A small autoregressive pixel model, trained from scratch.
Model: 16-pixel images, width 128, norm rmsnorm, activation gelu.
Training: soap at rate 0.0045, 6600 steps, batches of 192.
Rows from block 2 of a small autoregressive pixel model, named by matrix and row number. Rows with one number belong to one neuron. Each number is 50 + 12 x the weight over its row's rms, rounded and kept within 0 to 99. All counts start at 0. After the name is the row's rms in percent of the matrix's.
After each neuron's rows are labels from the 100 images, of 14976, where the neuron reaches its highest value: "strongest on" is what is common among them. Only what is clearly more common there than usual is listed. The data: drawn branching plants.
# fc1: MLP up (model.blocks.2.mlp.fc1.weight, 768x128), inputs 0-127
# fc2: MLP down (model.blocks.2.mlp.fc2.weight, 128x768, transposed), outputs 0-127

fc1.33 095:60 45 36 42 60 39 69 53 63 41 34 52 64 62 62 44 47 51 50 59 36 52 36 50 57 36 61 46 90 47 52 55 43 51 39 39 40 53 49 53 33 64 66 60 48 70 23 32 48 43 31 60 56 53 49 45 38 44 52 50 51 61 63 50 75 66 49 55 50 50 50 47 61 61 45 53 33 44 42 40 61 46 58 35 44 69 33 39 73 45 63 52 45 65 49 40 34 63 61 60 47 31 32 36 45 55 44 46 48 58 27 59 56 65 94 52 46 46 71 51 39 55 57 70 58 63 68 44
fc2.33 085:46 44 66 61 38 45 48 46 43 47 55 39 69 39 41 54 44 54 44 43 60 70 77 40 26 64 54 57 43 46 44 45 41 52 40 55 59 72 17 53 58 23 22 64 47 47 64 44 39 55 48 46 53 58 38 56 48 69 53 64 54 67 53 75 37 53 69 46 49 46 51 37 60 32 61 43 58 39 69 49 32 50 37 57 59 36 53 65 62 67 32 46 33 55 66 36 46 34 67 41 33 54 37 64 61 38 69 62 48 61 65 61 42 48 35 54 32 50 55 48 48 26 48 29 43 52 60 52
strongest on: autumn leaves

fc1.335 106:51 16 50 34 29 61 41 40 59 44 69 36 37 54 37 68 37 24 52 53 57 66 41 48 44 59 50 44 46 50 66 54 49 47 57 53 64 59 50 45 49 47 77 62 46 56 44 50 57 54 65 45 74 38 57 55 54 46 66 27 35 27 66 41 58 50 39 62 54 63 55 41 48 57 57 45 47 50 46 71 40 14 51 51 39 51 53 43 29 47 52 56 58 26 46 63 46 48 50 61 30 48 53 43 46 43 47 54 27 48 61 43 54 42 58 47 56 47 55 26 24 59 38 18 58 63 65 40
fc2.335 117:48 53 50 50 33 67 41 63 41 51 47 67 58 70 36 41 60 41 57 48 58 58 69 67 34 57 45 32 62 84 53 35 63 52 40 61 42 47 55 53 47 71 60 56 44 65 64 48 54 33 61 62 53 41 45 37 44 53 66 32 43 45 43 35 47 56 47 41 54 51 32 42 32 33 36 43 75 52 51 44 56 66 23 56 32 49 46 41 39 45 25 60 57 53 45 59 48 34 64 72 57 54 70 37 50 47 21 60 53 35 49 53 37 69 46 60 38 42 45 73 73 61 57 35 54 62 59 46
strongest on: wide

fc1.403 096:54 70 48 48 49 51 42 53 42 44 64 38 74 48 55 53 47 52 48 59 56 24 42 61 67 44 61 66 50 71 23 56 45 63 34 41 42 48 62 40 54 55 46 57 53 58 54 62 38 47 46 61 75 54 43 60 55 48 47 52 52 61 76 53 65 40 57 50 80 42 54 21 58 43 44 60 28 36 36 58 69 81 52 59 63 48 60 25 44 63 42 55 49 62 36 62 50 70 36 69 21 62 44 41 56 56 47 45 45 56 65 40 28 67 39 52 55 57 57 39 36 56 68 48 52 57 52 62
fc2.403 097:47 54 45 46 38 47 61 48 53 52 57 48 45 79 38 46 30 46 44 53 43 44 37 37 60 58 41 53 74 64 37 48 63 49 42 43 36 68 67 40 46 76 53 32 42 55 22 61 35 48 38 46 72 52 42 49 22 18 61 43 68 53 75 70 44 36 61 43 48 44 57 47 56 34 61 42 62 46 62 48 63 56 60 57 58 56 53 62 26 51 30 68 35 55 61 47 40 68 49 54 69 52 39 58 48 44 31 25 45 53 36 56 46 45 64 58 44 53 44 38 37 46 43 30 46 62 49 69
strongest on: autumn leaves

fc1.397 098:64 61 57 46 60 37 52 45 40 34 40 45 54 48 64 26 45 46 59 39 42 42 49 49 45 37 51 56 60 60 51 41 31 53 26 49 42 40 48 46 40 65 63 54 33 70 49 65 56 54 52 47 41 57 60 60 65 63 14 54 41 44 51 46 52 52 62 66 84 46 12 56 45 35 35 49 50 34 49 31 61 29 59 55 52 55 48 48 50 42 44 45 38 52 45 69 48 45 26 69 48 27 69 62 17 38 25 42 58 39 60 47 51 58 45 58 50 51 40 47 49 63 38 36 55 39 52 41
fc2.397 093:41 50 40 46 55 50 46 48 55 50 43 34 35 48 23 37 25 22 65 64 69 41 50 56 54 34 42 31 52 34 51 52 62 59 34 53 31 30 48 40 49 42 59 53 47 18 35 67 46 40 32 49 30 59 53 76 44 56 45 52 57 46 50 72 60 44 51 51 75 56 49 67 41 57 60 43 45 30 38 44 60 69 51 76 32 51 67 40 59 42 55 51 38 61 57 62 49 11 58 67 46 40 43 51 45 63 38 64 49 54 39 46 51 43 62 57 34 35 48 50 47 50 61 52 55 61 58 54
strongest on: autumn leaves; three-way forks

fc1.306 096:37 40 62 34 35 52 42 61 58 52 56 76 45 45 53 21 43 38 41 32 53 40 55 74 52 48 50 53 56 36 48 53 43 43 45 40 52 63 50 31 31 59 50 58 51 54 53 64 54 35 61 62 32 38 61 58 60 67 52 48 51 46 26 64 60 34 50 44 59 44 45 69 42 73 49 29 48 62 54 42 40 52 56 48 45 51 58 35 31 45 31 47 45 54 40 55 41 54 33 67 44 25 27 55 54 68 47 54 36 50 36 49 33 16 57 50 61 66 48 47 32 77 41 40 58 63 34 31
fc2.306 104:71 46 38 42 48 36 56 59 45 46 61 36 51 45 44 57 37 40 47 43 52 56 63 49 31 19 40 57 62 54 28 25 39 48 52 77 60 44 44 51 47 42 48 48 42 29 29 46 62 57 76 29 66 60 38 51 56 44 38 51 48 46 28 34 43 50 64 57 50 52 65 49 19 46 49 46 46 43 66 72 47 51 58 48 64 47 42 63 40 55 48 36 32 38 47 58 72 39 57 44 33 82 49 51 47 39 14 52 65 30 43 48 46 56 46 47 41 55 50 54 63 57 48 53 51 43 46 74
strongest on: autumn leaves; green leaves

fc1.224 111:49 48 56 49 49 32 45 50 44 51 55 55 60 45 48 66 34 31 64 47 48 54 48 74 56 52 46 48 61 25 49 36 61 24 52 29 47 12 48 50 49 54 67 53 69 41 66 49 33 80 55 73 64 41 71 66 38 44 62 52 34 43 52 57 52 47 45 68 32 42 65 45 49 42 63 48 54 50 35 56 49 37 50 44 68 30 40 26 62 51 44 41 40 42 49 78 52 45 63 29 51 55 62 42 59 42 54 52 61 67 41 53 55 60 46 82 48 36 48 39 51 57 52 42 62 56 28 47
fc2.224 103:43 53 45 45 56 50 47 66 57 60 45 43 63 56 38 36 58 54 44 14 61 22 50 41 64 63 57 58 43 34 67 51 39 67 43 43 56 56 67 45 57 57 46 40 67 51 43 33 50 50 42 62 20 51 58 51 57 59 53 42 60 47 58 47 50 44 77 26 39 46 69 56 81 59 73 48 48 32 37 58 57 67 65 56 39 62 38 65 75 50 47 36 67 38 63 39 55 50 68 60 66 56 51 63 47 44 50 45 74 41 46 56 51 51 52 28 49 56 49 43 75 49 29 55 47 35 56 42
strongest on: wide; two-way forks

fc1.672 087:12 54 48 43 17 64 41 44 29 53 31 50 48 44 61 52 46 49 47 49 60 68 46 55 69 53 62 58 58 58 54 52 48 40 52 59 39 54 55 52 55 43 59 71 56 59 48 59 69 38 49 50 53 48 53 51 44 38 57 51 57 48 30 38 48 47 35 33 78 54 40 48 48 41 74 78 51 43 55 49 59 59 43 40 44 54 39 58 44 53 58 53 35 41 26 27 45 41 42 70 46 55 26 28 31 42 49 38 52 67 53 33 37 33 63 29 43 47 28 63 57 64 60 61 52 49 55 24
fc2.672 090:69 57 53 49 83 58 47 54 56 46 62 43 42 65 57 51 50 48 38 62 62 51 51 55 34 46 62 39 42 55 55 57 27 63 57 50 84 57 43 46 51 44 57 51 42 42 41 42 37 53 58 55 51 50 68 62 40 53 60 47 34 20 53 66 65 63 41 75 44 55 60 53 68 58 24 31 33 42 52 47 54 38 50 69 42 49 64 49 41 48 47 44 53 36 70 64 53 56 52 47 13 49 59 61 50 70 62 49 55 36 44 66 53 41 23 48 59 37 61 23 36 47 40 36 55 69 61 50
strongest on: leaning left; two-way forks; autumn leaves

fc1.714 099:25 61 49 48 54 28 51 67 58 53 62 51 53 67 51 39 26 59 61 46 49 35 57 71 56 66 48 39 60 75 39 60 48 41 25 84 54 38 64 63 50 44 47 55 39 49 68 45 53 51 44 44 24 46 47 42 62 77 29 55 58 68 51 58 67 54 36 65 37 59 59 36 49 40 38 65 42 55 35 47 43 65 56 47 46 42 46 29 76 46 53 36 40 51 54 63 42 57 50 55 44 53 81 73 51 44 51 56 51 46 56 66 47 64 61 54 37 65 56 47 50 68 42 32 54 50 54 65
fc2.714 091:74 26 70 65 66 57 46 36 50 42 47 50 49 61 81 57 56 48 32 63 50 63 63 21 51 26 56 65 53 67 56 41 41 53 62 38 59 56 52 42 50 51 66 58 52 64 39 56 54 57 64 50 65 62 42 36 54 16 55 64 50 52 60 35 29 39 59 41 49 45 37 64 32 54 60 34 61 66 70 37 50 55 53 49 63 52 50 52 58 51 56 50 42 60 38 32 56 58 48 42 50 64 23 48 41 71 52 41 36 64 32 57 65 56 38 69 41 55 32 57 40 48 60 65 56 38 48 46
strongest on: autumn leaves; spreading

fc1.336 086:43 71 43 46 33 46 34 58 34 50 25 56 52 53 64 46 32 38 40 53 51 45 42 61 80 57 73 56 71 71 56 78 42 44 35 72 58 51 55 60 63 56 44 64 44 41 37 41 69 50 42 34 42 60 52 40 50 55 54 41 62 35 58 37 57 46 32 38 41 34 33 44 52 52 65 76 46 45 75 76 38 50 48 39 43 46 38 59 74 48 56 63 49 48 50 62 54 56 34 45 32 56 39 42 43 73 60 38 53 47 55 50 41 40 75 68 37 54 38 55 70 41 56 55 43 49 47 42
fc2.336 092:63 35 33 44 66 61 54 66 21 49 58 30 59 39 62 51 37 56 44 33 62 67 48 49 39 36 61 53 36 54 61 36 36 47 70 67 63 50 49 42 48 46 31 51 41 55 47 40 47 75 56 62 32 46 45 54 54 46 69 68 47 51 88 59 51 62 64 54 56 64 73 42 57 44 45 47 35 55 41 76 52 50 38 55 53 68 54 43 48 48 49 43 56 27 71 51 35 43 55 50 41 47 35 51 48 56 40 47 56 57 32 58 64 50 29 39 42 10 45 34 49 42 44 46 54 42 52 63
strongest on: leaning left

fc1.1 105:72 29 50 52 28 39 33 47 63 43 49 51 42 53 70 47 45 46 40 52 49 72 19 38 46 50 60 36 45 46 52 67 61 50 49 57 46 40 38 70 48 40 38 49 52 40 51 60 53 29 39 55 54 59 48 74 48 41 37 44 17 51 48 42 40 39 70 38 59 49 61 45 40 62 63 32 47 61 72 53 61 57 47 21 42 48 45 29 46 57 46 52 56 40 61 77 53 73 58 48 52 35 39 60 77 52 50 61 48 71 64 54 42 63 47 53 64 58 63 46 35 75 53 50 59 34 52 42
fc2.1 134:50 67 50 55 38 60 30 40 60 42 63 50 47 48 45 41 58 31 30 61 50 44 47 54 48 36 56 42 36 48 53 53 51 58 33 41 44 66 41 55 57 55 37 37 45 41 41 51 61 65 69 58 43 44 84 63 64 54 62 40 53 60 38 55 31 54 43 58 49 77 55 50 47 62 48 31 74 59 46 44 55 49 45 59 57 62 28 75 51 47 44 62 66 50 51 48 50 35 58 61 52 82 54 39 61 52 27 59 72 62 16 57 64 57 61 49 34 56 34 49 50 82 44 66 53 55 59 36
strongest on: three-way forks; wide; white flowers

fc1.49 094:71 69 43 64 37 41 37 55 57 52 44 47 52 63 53 52 38 37 51 39 51 50 27 54 42 48 56 45 61 61 44 42 76 44 31 75 37 36 31 42 50 63 85 61 53 68 42 27 44 57 61 48 62 34 33 37 54 68 49 53 63 50 56 61 51 37 54 59 45 37 57 43 58 58 64 70 39 71 56 58 71 56 59 51 55 40 46 45 17 54 76 40 48 60 51 50 53 47 41 47 54 41 49 48 42 22 59 32 50 59 56 42 44 56 48 28 38 34 40 59 48 43 78 49 54 65 44 40
fc2.49 090:37 28 48 38 53 33 75 44 56 55 58 34 41 54 61 48 30 60 51 50 36 24 56 58 53 55 61 47 28 50 57 55 41 45 72 35 41 69 65 30 47 50 38 43 40 40 47 68 62 46 32 66 36 69 50 47 43 45 44 54 57 56 60 66 36 31 52 51 40 50 53 65 42 61 50 43 27 46 59 59 53 39 43 50 40 40 45 41 79 44 51 58 48 46 56 59 35 67 53 73 75 45 61 72 66 72 51 65 61 71 58 39 31 43 61 47 47 58 67 45 46 28 42 53 42 39 62 61
strongest on: three-way forks; autumn leaves; narrow

fc1.81 110:58 44 67 44 47 46 53 37 48 50 63 50 55 53 51 53 70 45 62 57 56 57 38 54 28 42 58 37 60 38 74 51 61 44 58 69 62 43 27 41 36 28 56 53 38 45 65 37 49 57 50 47 47 51 30 55 46 54 46 39 23 44 54 65 84 52 65 62 48 62 56 42 41 67 61 33 36 41 53 70 50 24 44 49 32 56 60 35 40 25 67 53 43 28 68 57 38 47 58 46 58 27 53 49 48 71 59 45 58 36 60 57 39 56 45 54 46 37 51 54 41 47 51 15 57 64 68 52
fc2.81 120:57 40 45 44 48 46 43 61 58 63 48 69 31 67 43 55 60 55 35 53 57 49 62 62 76 33 59 77 60 61 25 44 61 58 73 49 52 47 48 55 65 60 61 67 65 70 39 49 56 38 51 64 59 42 61 39 54 43 81 51 46 51 44 56 47 41 49 54 52 45 49 32 34 38 66 71 59 32 37 23 54 57 61 46 67 59 40 61 29 53 47 62 45 56 73 41 57 40 63 65 24 71 45 58 53 49 24 49 40 45 36 33 40 46 54 51 28 47 51 48 48 71 59 53 51 53 47 61
strongest on: three-way forks; wide; red berries

fc1.293 102:63 53 36 74 55 57 64 49 63 41 45 38 52 62 38 36 49 24 54 46 66 51 53 42 24 65 72 35 64 56 36 33 38 41 52 49 50 42 79 48 54 38 60 39 52 72 40 40 56 51 65 58 64 57 49 69 52 57 46 33 37 40 52 77 43 44 32 68 41 56 54 61 48 67 53 51 27 34 57 58 41 33 45 71 47 40 66 34 30 57 72 15 56 43 52 58 59 36 54 44 70 33 51 56 55 49 46 64 55 50 48 49 46 59 49 51 61 44 58 54 54 49 72 50 44 37 61 45
fc2.293 120:32 46 57 65 52 52 62 63 33 54 63 61 61 57 49 51 53 45 62 34 52 54 66 41 68 59 69 32 44 59 57 52 80 62 40 81 61 51 44 43 40 58 55 49 54 49 28 54 72 51 60 45 45 52 25 64 35 44 53 59 75 35 51 40 59 59 69 39 41 57 81 54 55 62 54 73 46 29 32 63 40 50 58 43 44 55 41 51 38 49 67 59 55 32 55 49 54 37 52 58 57 47 53 45 65 38 37 37 26 58 53 29 46 41 37 50 61 46 35 55 39 55 52 69 27 65 36 51
strongest on: leaning left; green leaves

fc1.101 112:62 47 39 57 52 36 50 38 30 35 56 46 50 48 52 59 72 32 42 56 41 38 42 44 42 58 54 47 61 62 41 50 49 55 68 44 30 54 36 62 51 27 53 44 50 46 68 65 43 48 35 61 50 42 52 46 41 45 44 70 50 61 71 29 45 48 53 20 54 55 39 38 23 46 48 58 33 39 83 48 56 52 44 30 54 56 52 37 49 40 35 59 62 53 59 42 69 66 44 73 51 34 43 78 38 60 63 50 52 48 42 57 39 25 21 44 56 55 43 48 45 60 50 20 48 58 68 34
fc2.101 134:52 63 40 56 39 52 65 68 54 58 42 41 52 53 55 66 62 42 36 42 55 59 57 36 50 56 42 48 47 34 51 42 53 51 45 77 71 51 52 51 62 48 18 49 58 60 35 46 49 83 62 35 39 53 45 42 55 60 40 57 77 53 61 57 71 89 64 68 56 47 50 38 50 59 44 57 38 48 62 60 40 44 59 48 58 43 53 30 38 78 62 53 50 57 61 66 36 37 54 43 58 44 60 43 42 47 45 45 77 50 48 41 66 50 25 29 40 27 58 55 55 42 52 50 45 35 48 73
strongest on: wide

fc1.426 100:52 59 52 57 32 42 32 64 44 46 28 40 45 30 33 58 48 31 57 57 27 61 17 50 49 37 57 42 40 47 48 55 28 38 49 36 51 41 42 49 37 39 54 64 45 62 52 40 77 52 65 54 53 31 40 68 45 34 47 64 59 28 37 62 59 40 31 47 47 44 63 63 54 48 57 61 55 42 57 54 41 51 36 62 68 47 64 47 52 40 47 17 37 55 45 37 53 42 49 50 24 44 31 44 55 41 59 66 36 54 37 31 59 36 29 46 48 44 53 69 39 58 60 48 41 69 44 35
fc2.426 100:49 20 56 35 51 53 66 57 58 59 70 43 32 55 65 54 61 63 37 55 51 57 42 75 34 55 48 62 67 54 59 37 50 43 65 52 32 44 45 61 47 52 69 33 38 54 54 45 56 39 23 37 76 52 45 34 41 29 40 47 36 47 38 54 40 46 54 46 41 49 48 41 49 40 32 51 33 56 36 44 58 47 58 53 24 50 36 55 49 28 35 52 51 26 57 36 56 57 69 55 81 48 54 57 67 19 50 54 59 51 23 59 38 54 51 43 42 59 42 44 58 41 46 42 35 38 69 52
strongest on: leaning left; two-way forks

fc1.236 100:72 43 46 53 55 52 38 42 45 38 62 47 60 38 63 29 59 55 62 49 55 54 49 52 28 41 44 54 43 48 46 33 42 34 51 35 55 60 41 50 42 56 65 42 60 75 50 58 58 52 71 62 46 39 56 56 49 70 36 41 35 52 30 43 26 71 62 47 35 50 40 53 55 27 50 36 45 43 54 45 61 51 64 44 44 38 60 41 56 34 29 28 56 53 48 64 57 78 40 31 47 25 43 39 60 40 24 48 27 38 62 58 38 59 23 55 37 47 48 57 42 69 43 59 57 39 25 61
fc2.236 105:44 51 53 41 64 55 63 55 34 54 36 55 54 50 42 67 32 49 41 49 70 74 48 66 39 57 23 47 55 55 77 41 44 66 56 46 43 45 53 42 53 44 33 54 46 43 39 42 47 50 27 46 54 54 43 57 68 36 49 35 59 35 63 64 66 31 42 52 31 42 58 34 59 79 52 41 42 36 37 55 47 39 42 44 31 62 60 50 53 57 60 37 60 52 48 29 56 63 48 65 57 36 55 67 53 36 54 47 79 54 61 47 28 38 50 27 70 35 52 56 38 41 39 50 50 72 30 26
strongest on: three-way forks; wide; autumn leaves

fc1.508 093:52 42 48 38 37 44 51 54 54 37 53 35 47 45 39 35 51 50 49 56 44 45 36 68 65 61 64 54 36 46 43 43 43 53 55 66 46 37 42 47 67 52 37 44 65 53 50 27 74 47 37 72 49 24 58 59 55 43 55 52 69 51 46 42 49 31 34 37 31 53 58 67 51 43 45 68 40 52 47 43 46 41 66 48 77 65 42 58 46 61 83 35 32 72 45 40 39 51 33 37 22 58 48 38 60 36 47 48 53 32 48 40 72 49 54 37 31 59 45 64 35 41 71 50 33 40 29 38
fc2.508 088:47 46 53 67 42 38 53 46 52 24 64 45 47 45 43 58 59 61 49 54 46 38 41 55 65 44 56 45 51 72 57 29 51 70 63 49 33 69 50 55 53 42 66 46 68 29 54 62 45 49 35 50 42 48 34 62 49 59 50 51 50 30 33 54 47 49 49 40 52 48 33 48 26 41 51 29 38 34 30 41 51 43 46 37 38 57 58 64 28 44 57 56 61 29 74 40 43 31 62 56 49 10 56 46 62 36 64 42 42 37 32 59 61 34 39 39 66 55 56 36 57 61 34 35 50 73 47 68
strongest on: leaning left

fc1.565 099:49 54 51 69 40 38 30 44 51 51 52 47 48 43 61 56 47 60 52 49 65 31 42 68 31 52 55 42 74 28 56 56 56 52 24 60 36 34 70 57 48 55 29 63 51 62 72 24 67 46 59 56 68 48 51 55 62 48 57 54 27 51 78 39 39 55 84 62 49 57 54 48 54 73 44 65 34 60 48 64 33 52 44 40 29 40 59 39 64 33 67 53 34 54 38 52 34 45 49 56 45 32 58 49 43 46 56 53 42 55 52 34 29 44 64 52 47 54 64 35 30 55 51 59 49 48 56 35
fc2.565 089:43 57 60 45 78 66 55 43 36 56 34 54 42 47 48 51 44 64 52 53 37 48 57 52 33 25 51 55 49 63 22 40 62 33 39 81 51 63 56 66 38 60 64 61 61 40 49 52 48 39 22 61 60 87 34 63 46 55 50 50 69 59 43 77 47 43 48 53 49 21 49 37 54 57 33 51 49 47 31 30 49 52 40 50 60 47 40 59 49 62 41 43 53 58 49 56 48 47 32 57 68 47 45 66 46 62 39 51 41 49 52 50 51 53 44 58 39 34 46 43 70 49 70 37 76 37 63 63
strongest on: autumn leaves; wide; leaning right

fc1.339 107:48 61 45 54 44 52 70 78 37 29 54 42 55 36 45 55 46 54 44 52 21 48 37 62 40 39 55 17 51 43 52 50 39 40 31 53 56 36 37 44 57 31 61 31 56 37 33 60 39 36 53 67 42 57 68 60 50 42 41 61 51 33 54 34 36 59 56 37 31 53 51 53 47 56 62 64 44 41 49 60 47 43 45 35 44 49 50 63 26 85 66 63 47 61 41 44 39 68 60 35 53 52 57 81 37 58 33 50 66 44 42 54 51 59 55 65 50 25 60 58 51 58 43 58 65 39 38 55
fc2.339 097:39 21 56 48 32 51 49 41 62 49 62 34 59 48 37 40 52 65 42 54 55 48 40 59 50 26 51 29 46 56 41 24 51 62 40 45 46 59 48 77 37 68 41 56 55 30 52 58 35 15 69 43 43 60 46 49 49 46 51 47 62 50 55 49 36 38 69 41 43 45 34 54 38 29 50 51 56 49 39 50 40 50 40 72 28 30 72 63 46 37 56 52 67 50 54 44 48 29 70 42 50 53 50 40 65 20 53 60 26 41 57 41 63 58 41 46 48 60 60 56 42 59 59 53 33 43 74 41
strongest on: three-way forks; wide

fc1.477 102:46 46 58 48 54 25 61 40 42 54 60 44 52 33 54 54 30 33 43 25 48 40 47 61 65 60 62 28 44 34 57 42 39 25 38 37 50 46 48 51 57 54 30 47 69 66 78 50 43 59 47 63 69 64 63 70 19 42 61 52 56 55 55 60 41 49 53 54 60 53 50 59 48 66 52 29 35 46 63 47 40 44 55 47 32 45 45 47 39 64 54 29 55 63 66 57 55 40 53 45 50 37 77 58 60 36 35 31 57 43 62 31 74 46 40 57 48 52 75 30 49 43 31 56 43 46 53 36
fc2.477 110:45 52 56 50 55 56 32 62 64 66 50 61 50 64 50 45 66 56 42 44 57 37 33 63 80 47 56 64 55 41 58 59 70 74 46 55 55 49 50 77 55 59 37 66 49 62 48 46 53 44 44 38 45 46 31 53 67 51 55 46 61 57 52 58 44 48 68 12 36 64 53 34 49 47 32 55 54 71 42 41 43 58 54 36 45 49 59 48 66 46 55 37 30 49 65 46 43 32 59 36 53 72 54 56 42 43 75 75 50 58 49 57 56 28 58 47 45 40 46 18 49 67 41 57 47 52 71 75
strongest on: leaning left; bare

fc1.444 095:40 66 65 67 33 56 39 59 73 34 42 59 54 61 56 41 26 29 64 27 45 88 33 56 41 46 68 33 42 40 42 67 58 48 40 55 43 57 43 35 53 55 43 55 47 66 53 44 51 75 66 46 49 78 45 37 45 57 36 46 45 54 31 65 65 61 47 55 59 67 34 48 38 55 65 38 52 67 36 70 39 38 44 60 43 56 50 40 19 41 38 43 54 53 44 39 51 50 30 41 44 48 54 49 58 45 39 60 54 58 50 60 44 57 65 57 65 62 64 54 51 36 26 48 45 63 47 53
fc2.444 111:82 39 48 51 52 62 54 34 50 58 47 34 42 56 45 59 74 39 25 40 46 43 60 53 66 57 37 69 64 62 49 53 65 58 45 51 55 62 45 66 48 43 43 56 71 45 41 62 33 61 49 54 44 60 61 62 44 49 45 50 51 31 57 60 39 45 47 43 38 53 64 49 56 64 60 52 35 44 46 43 59 70 57 48 52 27 47 68 58 35 56 84 53 27 45 75 31 67 62 71 28 51 45 49 58 50 35 50 57 50 31 48 40 39 38 36 51 50 51 37 51 59 80 39 64 29 69 49
strongest on: three-way forks; spreading; white flowers

fc1.605 101:38 36 74 55 36 56 79 43 52 57 55 45 37 55 73 23 58 34 39 56 48 49 26 58 53 46 51 68 38 56 34 58 49 19 56 45 62 33 60 54 53 44 40 61 46 28 62 46 61 38 56 64 39 46 56 66 28 45 55 73 61 65 51 47 47 20 49 26 50 40 48 57 51 60 43 51 42 36 60 44 38 46 39 47 37 33 57 49 48 55 51 62 35 35 39 39 44 35 39 46 35 50 64 55 37 36 55 67 45 55 58 54 30 44 66 47 44 66 42 55 34 50 41 44 53 30 60 27
fc2.605 105:79 55 55 67 63 61 47 44 47 49 56 44 53 75 57 64 33 32 60 41 54 36 63 35 40 29 44 53 54 75 37 35 49 67 68 64 41 63 52 44 57 52 58 52 49 57 41 43 44 64 72 57 56 56 48 59 64 52 49 25 45 43 52 64 72 76 31 75 40 36 58 41 33 53 54 56 48 60 48 71 57 63 49 57 67 65 51 45 40 50 46 19 78 31 49 52 48 40 62 48 55 50 46 61 47 55 53 27 63 57 54 53 54 49 30 38 54 59 36 39 63 43 55 60 67 66 51 46
strongest on: wide; two-way forks; green leaves

fc1.11 105:38 47 56 60 36 50 41 56 64 48 51 42 63 63 46 46 61 52 42 67 74 51 48 38 49 62 67 37 44 44 64 47 59 41 39 29 47 39 48 47 54 50 41 41 48 52 52 53 63 56 44 63 58 47 56 58 56 38 57 45 43 64 15 57 51 62 50 62 61 21 44 73 39 49 69 74 36 62 52 50 66 59 46 64 45 47 47 45 21 48 59 59 59 64 65 33 57 67 39 46 37 43 18 33 33 54 48 58 64 44 60 66 39 52 52 42 54 63 36 73 42 62 82 54 33 70 42 48
fc2.11 106:29 64 40 40 37 36 54 49 33 54 54 58 26 46 77 42 37 58 55 53 53 46 21 56 48 41 47 42 57 31 63 65 49 77 40 46 55 63 31 63 60 47 44 66 39 48 54 33 56 47 41 50 28 72 43 53 56 48 60 70 54 54 63 65 57 60 82 46 55 55 51 43 64 60 51 47 36 50 50 48 37 41 37 43 68 64 72 30 34 44 14 61 62 52 49 66 65 57 57 57 52 49 40 51 49 39 64 27 44 58 52 53 38 48 58 50 49 51 49 31 69 50 37 56 49 65 42 56
strongest on: leaning left; red berries

fc1.84 112:67 69 67 42 29 37 53 47 41 46 60 61 20 28 49 57 73 48 63 52 44 55 44 56 52 42 49 42 45 32 46 43 48 47 67 65 45 26 16 66 69 50 45 56 46 31 38 52 43 39 39 39 48 51 50 45 64 41 47 71 45 47 47 22 45 43 49 32 51 40 50 44 56 51 49 42 42 32 73 63 44 44 28 29 48 65 59 58 50 59 48 55 53 67 49 45 46 46 47 56 52 37 33 43 67 62 44 32 57 72 43 48 58 68 44 54 41 40 44 61 63 68 45 46 80 39 40 58
fc2.84 116:49 30 49 37 66 56 59 45 55 30 40 47 90 52 37 53 59 70 34 34 53 57 47 51 67 37 38 40 56 51 59 47 53 58 20 54 54 62 54 66 39 50 60 59 60 44 47 59 49 33 52 56 57 52 61 70 47 43 35 55 54 37 53 48 36 39 71 48 37 46 33 46 41 52 62 61 48 61 40 26 46 54 68 50 39 41 37 76 53 43 46 66 44 41 46 33 35 44 49 46 38 70 68 40 63 33 43 54 25 37 73 41 48 50 40 35 56 44 64 37 30 46 54 51 41 22 57 46
strongest on: three-way forks; wide; red berries

fc1.68 089:60 45 46 51 50 50 33 51 69 44 75 69 30 71 37 37 57 36 45 47 44 66 52 41 35 62 53 36 57 47 27 51 70 57 39 59 62 37 36 59 51 56 39 48 34 47 38 25 63 51 35 45 40 44 44 58 45 59 47 39 45 45 41 62 44 34 62 42 50 72 35 40 59 50 24 54 55 63 60 45 26 29 57 37 36 42 47 36 25 59 55 45 49 52 54 65 40 74 74 42 64 31 47 53 74 49 51 54 50 73 51 56 46 66 61 50 69 45 49 37 48 73 47 64 41 48 53 39
fc2.68 091:44 47 39 62 73 47 45 44 47 62 65 50 26 58 51 30 43 58 47 53 47 39 52 59 50 47 77 70 51 50 63 33 45 43 36 33 43 73 75 49 59 50 59 47 52 31 50 53 39 52 64 69 65 44 56 60 48 56 43 59 52 36 52 48 43 64 32 62 59 41 68 45 42 46 71 51 46 49 36 52 60 45 54 67 69 62 37 80 29 39 43 64 53 22 69 47 57 41 52 63 25 64 47 53 34 67 45 51 62 62 25 46 37 62 26 37 37 45 57 39 49 59 60 53 49 44 60 42
strongest on: wide